config.toml
tokenizer = "word"
encoder_activation = "gelu"
encoder_mlp_ratio = 3
encoder_fused_qkv = true
encoder_layers = 8
Rows from block 5 of the image encoder of a small image captioner, named by matrix and row number. Rows with one number belong to one neuron. Each number is 128 + 32 x the weight over its row's rms, rounded and kept within 0 to 255. All counts start at 0. Numbers have three digits each.
After each neuron's rows are labels from the 100 images, of 14976, where the neuron reaches its highest value: "top examples" is what is common among them. Only what is clearly more common there than usual is listed. The data: simulated telescope pictures of galaxies.
# fc1: MLP up (encoder.blocks.5.mlp.fc1.weight, 480x160), inputs 0-53
# fc2: MLP down (encoder.blocks.5.mlp.fc2.weight, 160x480, transposed), outputs 0-53

fc1.374:115136115130121173112110130148100190136106143125136157124060107216084085111111177121132142176101151102171109091128145091119157133147117116124128140097182116113032
fc2.374:137126115112111096122113148083163105143069108158131201141090169151079145172113075145164122195059132107090107106141137079134162130152111189115138147160132126131130
top examples: many-armed spiral; bright star with spikes; winding: anticlockwise outward; tilted

fc1.143:179087125160089134075105163121139117113129107147140080096136091154189159133056146129101137158115117206113072139191060134117180165117140082119129115140189119073122
fc2.143:097164154124151115154143086166134174154118136129107075158076081066161144111193152159118107104125143129140082135069196120131124146113117125163180073103146116150159
top examples: small; round elliptical

fc1.56:183090142150173128015092151077118053147109146151177150146116179134086116077180089142127128141119169174130127136201127096177135088110102161195158167145149131153136
fc2.56:139160091160121113222167079187123203107148112098132151141107106097186111137156181130157147131105054096101148123088172187072125145124114078091154096088114135097132
top examples: merging pair; bright star with spikes

fc1.310:184105147139124112128041145134146150150120140082128107096105070167135142104084150140106147145122151141165138107124102174078123149137128136141124214127177118118052
fc2.310:122098126108095095181131112117180191136093128150131142151105154095185125146162139143122119117085116122071114156121189134121152168163119084140086026095081118138183
top examples: many-armed spiral; winding: anticlockwise outward; winding: clockwise outward

fc1.6:122102146145171107052131142131138176109122124113126149081100148177127117048133110145137148060085196120149095109224133086151165125134108119154158165156164139145072
fc2.6:104155153154130071178099047158127171146150132118159181139110174117086112148177113174130138125160106111090124147073138150175110149103106159156162078090162113099161
top examples: star cluster; bright star with spikes

fc1.117:118100147149136112021143133168138101153132123154103130097160150110118173132136064100104111112161171146138101081205120148201155135063112092169103115176104081132140
fc2.117:118160137185165140105129086055145150179179149100141063136104079063191117126116137158107141095152089121136136103103156088131133180081099133104174078082176076144130
top examples: small; ring galaxy; lensed arc

fc1.170:096119137129115148133145140134124125075080118136133099081071115159116157074149128120146183158074133133134154038130144136141153110102137122135162131100149094140095
fc2.170:128136093102208096130092116168114107130149096161146200107112140143122116100203089143119143124133132223143187106132185125119131132075066161114118139101126097136133
top examples: bright star with spikes; star cluster; many-armed spiral

fc1.393:117181092162143055123121131089180080124126130095159110137141176138144124086153148166141127081142163126109117148105167157094167111132132195110092121126161124207166
fc2.393:077171115127146116184101080180140189104079123140122205126109188103121130069120115093085135117106105131112149114111065144171141149146157155145140128083144119135119
top examples: noisy; many stars; edge-on disc

fc1.194:187125159123173111165102117145113136136135054123114109145122103105165113122094201165086135158109164089084095144137096172090095128141167136130095127091116114086085
fc2.194:135127117101117114087054121102134189121122099115132067114109089100166169158169123149185115128116119169170137128143129113118176133162128077154082106102155157126133
top examples: merging pair; small

fc1.218:106087149153157127117099165109126062121128094121088101152126103089125098116153131117126086085172199123117135145173107095146087172152126055122113075147116140111107
fc2.218:137124126151156126072136099045133147151165136101155054103141065088177162127095104180122102169139125172126133077149186050108145101095138092139135111061160097128149
top examples: edge-on disc; barred spiral

fc1.203:148146157137170144102110121173095110141167143069153113119130120092138133116122131130094107145151166149115108135145079205152093195140108107082116142149122133122095
fc2.203:121148097089086177125136198102152165186099122126161090142123103106175165159105092145115161146138117117151088162134186106098150143121150087109104083150084091131191
top examples: edge-on disc; small; lensed arc

fc1.473:186105151103136130034087168175102135151142100078153093123130083145090108088102149136089113122096199099159104117149099126113034162141118080116096126117174178122111
fc2.473:124161147158164153132109157011155167117116107116178086153116111104185163129114110163141140159135128134153181120138087104091149136132153100138097075103179093142137
top examples: edge-on disc

fc1.243:148119139064178142156133126116106119150146092105076092181147103055110111072141135132132083095161129074103148144089085176122093164125170173145090116134087155118128
fc2.243:117119134097114136008085175109132110145159111121152056109123075133174199162069096107158072141161133129179115108157088138112113114110162035154085155138121107139110
top examples: lensed arc; small

fc1.427:120091115165151110113156137128168102114130128079122166120101163131128180082143139167120157127130195162101106102184101144161210130115092080222122128230168136143118
fc2.427:122165082142110091093148113108123181155125167105152105169129156091139135159149098164099122129119119154096179093086135122098132149079112102154187052048153124139161
top examples: star cluster

fc1.264:126143147145117134074089173123182144094096157132120117119109151137096149138094099148105197165086148107162133084153196110141179146093121136108149121135193064158089
fc2.264:136134108167129120220154113099170167142114120177155188131112190138147106143172088167083170150094089156070161076139129098182137137108118143147154077046108115105127
top examples: star cluster; bright star with spikes

fc1.259:105100129151143069102168139073107112135104139146088108126133161124121128122146052112145124082133145161148137081186157086122124125144096129154145110169085097159178
fc2.259:104154076126157120251150094139113117110157152149095175114150143126133131110142161102078153150102119157086166106099132150129078134116111155097133120121172078133077
top examples: ring galaxy; small; tilted

fc1.282:121106159115135157052134163154150105149167115126091121076163147131103140139128074136124108081116161189072104115255117107194129145115130084139113131161129110152164
fc2.282:123176089204199121112130090069117171144175156119112103131134072063154130128119176165087139121150098108203135136086128135124099158079100121109157114066170078145086
top examples: small; ring galaxy; lensed arc

fc1.172:143121149108085171120139093176143160155149132125203152089085067128103115167083164164150089145142128090130110104176102132102159117126108115103108088062201098141119
fc2.172:146107117163105122140129162100173106103087135141150092149071116139172134128155083166181130130124135104124067164128170067112200149147143108132172116165116124181111
top examples: bright star with spikes; barred spiral

fc1.368:140121146149167165112131127157116090151122164137107058197134170108148140092110073147143113083147151116104099143151123189183098188162125198122130157115122123122121
fc2.368:132149125120103081141104084107110189120152121114119057111109115102233148163080149141156093122184097142103082159138145197093148173151147067159115098085066115089159
top examples: lensed arc; small

fc1.107:136114174153114121068097179115174131121112110104122092090101106116131153197131085105108125135085161141143156136196135055098081150120113075135187118160172149183099
fc2.107:119184079163100120202133109123089142097127144129154182121105142106148088112138092124131183142102141134055133151103103087127182137089105170096198093056115117096175
top examples: ring galaxy; merging pair

fc1.38:139119133146175118140122152180153115147188104138078144118144190104180132130192105141188111124201148169096089110145123170192136124128126128188143084152092111146151
fc2.38:139176123197175131058094154047142143162140138109153070140150097089162145138113093164078116145169137159099150085112137080151125138099154092146127096094174094114096
top examples: small; ring galaxy; edge-on disc

fc1.351:152137093171149157099109145079096088177110180135089111157161155127139119113137113089136116101170120150157121161150136085165126167110122156161152163169104087153170
fc2.351:135123111118143092148138074125102145101171126138106071140159115086141142123121162133111128069194090141138126150100110099136111135112152111158142106116161124097125
top examples: many-armed spiral; tilted; winding: anticlockwise outward; winding: clockwise outward

fc1.318:098100135131126131038139159091179128092121143132114123116084149115103147152087090144132131129120147163115160116255139063207174115093128076169120176200198107142089
fc2.318:133140132165138075140144078144116147112159144159109070156119120117127114103091164179086172054149112121191111153082160092138156138092087146143179082045179106102150
top examples: bright star with spikes; star cluster

fc1.299:111120154152133120081139177103162092144123165170138108111157122123142144158044080130133119155142128148098143086255103087167147132093141109154130163169115079174136
fc2.299:131128081158216083164181093132129173142189149115105119158128124099134102130166170140108144104111077117171150111042161100160076169102072111088184068127181108120118
top examples: bright star with spikes; star cluster; edge-on disc

fc1.93:130110131098188125129164153163118077153162098131124079152165112073129108106173133090133068087187163144096149137094084181137075140152150147148119101115109174090171
fc2.93:129114133043101150066078160059119152136128133113131032102134077142180212140025117113126108152167144121160081125166123154111125085152145077147095170171128122149114
top examples: lensed arc; small; ring galaxy

fc1.92:134100160106138128079137175119112059150168096117101106140152093101151127088113111071147101071205167139092097108164094169170103128142135091157133137148134155123158
fc2.92:168132125105125118130067096075144169139130117102138053135122089045223166100095136132104122126162116124124169113080121169110133142136188078136122099115148094105169
top examples: two-armed spiral; tilted; winding: anticlockwise outward; winding: clockwise outward

fc1.216:102115132159144088056124105113167089132136152102118148123129103128099167092094084151120125180110138132145205136182121083197108082118081142102118223136127081131160
fc2.216:164129073108127109245095092125100159067117105114128167114165124110167092138057141128090149102158074122091115090085117113133127165132108110110138101133098160080155
top examples: two-armed spiral; bright star with spikes; winding: clockwise outward; tilted

fc1.40:132115131110111141058084169131131119144133135159143104064161145148096137151109092120111107163107173168083140104200148044130109106116135089163126161138119090183131
fc2.40:112156085224170060173165081117119171148175119107133146163133098065136098122150153168073178115136100105159153089097160093136116171108117123059171115104178131126127
top examples: bright star with spikes; star cluster; irregular

fc1.19:188134127141136164103151139189144166117121105121148165113075095173119182126103164145154167179116143163159138096167134137090181111149119111155102104053179093133076
fc2.19:071164128180127133134100140044127186116133147089160187173130120131139138173152090163131181140109092116111108111152201090078117138110121159104136075096157123136130
top examples: star cluster; many stars

fc1.308:113120104139148127064089137054129081168106169140127136176138180132049112120136077138132091117151161137118168135169131105207118097094123191196191138161140153138105
fc2.308:091151082102089103184143131170124189120129138103117121152110128122243150141133182161146136109124108090153138113108174195070129139138135087126162127120146113133155
top examples: two-armed spiral; tilted; small; winding: anticlockwise outward

fc1.17:159139129115163147147134133144118113122168148110119129151168119104171100100168167118137083102169159112091108123119107224152118155169149140140090084142112178099158
fc2.17:102137090101094174084070159125123139148126148117142062144099045099192192159058076122147105143177109126173094164135148192103112126175153079144102156170106113152120
top examples: lensed arc; small

fc1.165:121125151197117069043114145114151127104165181127131098103129199140154177153155063121077172139059169168146129151163157054188131113135120134175150154184121083131106
fc2.165:111143110164134101178128104179116163107135095146113191128127134081094128120132135102075123095138084096096145131073060130133070144103130190110146105093159118080108
top examples: star cluster; noisy

fc1.367:139101163092171110152153136112128092136130121172120107135144121129109144154123148124127100104191196104129146128134097158173137181172107164153123115088149174128178
fc2.367:134122114097126133138072092131143224123120143128097059143114095126206143139115137141143116114130093095136080157105144180114156140164150061112090112131093108143167
top examples: lensed arc; small

fc1.227:078101120138152103042142144139161085103120144184079066134111184143134153153119084148136125124118160167139123109198172090187105142108109081136141142197155093165101
fc2.227:164118152178191113165110077153136138147145140142109155127150143124166109125130164149058144077136119120102148136068126081164096153091146140132167099072168098084124
top examples: star cluster; small

fc1.395:137125111116093099088156168164146139112116139132171120126176142161127098149053134160086123126078161120130070158150140106119112147069127122116121131110229071146095
fc2.395:146103138204170074152121075084163168113089129132106122128125096103152134116176120148105137123169133135160167137130179063163142172107150121158162069043160103133119
top examples: star cluster; bright star with spikes

fc1.153:096128103159152143070123154084094063148126160106121133191142175129072076100164087152109108115136155127108150131100149066178108087090123171177168124133135137146104
fc2.153:091177062087096127162142113175118177104115161099105139140116135132214148165134141149159142110141118102144164113122187201089145115140134127118153148106109096122148
top examples: two-armed spiral; tilted; small; winding: anticlockwise outward

fc1.360:134084137129139141064169141111160107124168117152131133147136154119107174119140105075129103116221148159084136111205114134219111141125124126162094127127165173139188
fc2.360:081146112099112146135073066135125219142139155089116053120168059119207130136100117155158141112142078092175126139094141183102130146138117082101151092103139096141129
top examples: small; lensed arc; edge-on disc

fc1.51:133128079089153196120154138120117158099155073114107146092114120145155069077200157143149084106131142126111131124059090155145138143131158122130103098123094170096143
fc2.51:124105155086065153044113152091140106151123095115151063122154088150149187153054055146152096183106133148181099074134127153109128093119115105134138158141141133161096
top examples: ring galaxy; tilted

fc1.171:136121176141082182129115184185119117100127126114077124047162172156130119188178094169099135132138124140105138124092173091137083095152105099147151105068132104183085
fc2.171:127123105147150158196143165157105149167099147178099147119079166124069087147170125116123129131105133187134172123052119187162140110067093197125110185160174103131112
top examples: ring galaxy; small

fc1.88:152129119134137137086085115120135084154137137169142107137123147150113151130104066171086125150107130185104111097198132057141120096138136086145154131132112065186126
fc2.88:113136114156161064210187122200140148078160122114108143134137187098174090112165191108120140104110106124174151129105158162124126179130087143111173149092161150086106
top examples: bright star with spikes; star cluster

fc1.416:153135063123160182141113119125116113170176130130099139148112114136141081111195146119117158125166124095117127145053112190136119145126108133113160108109101145069130
fc2.416:150127138077095150100120188135130098142108124130125070167130055110129146140083047094185112173152157164115071104158121094112151088146134102137098162193103169142133
top examples: ring galaxy; tilted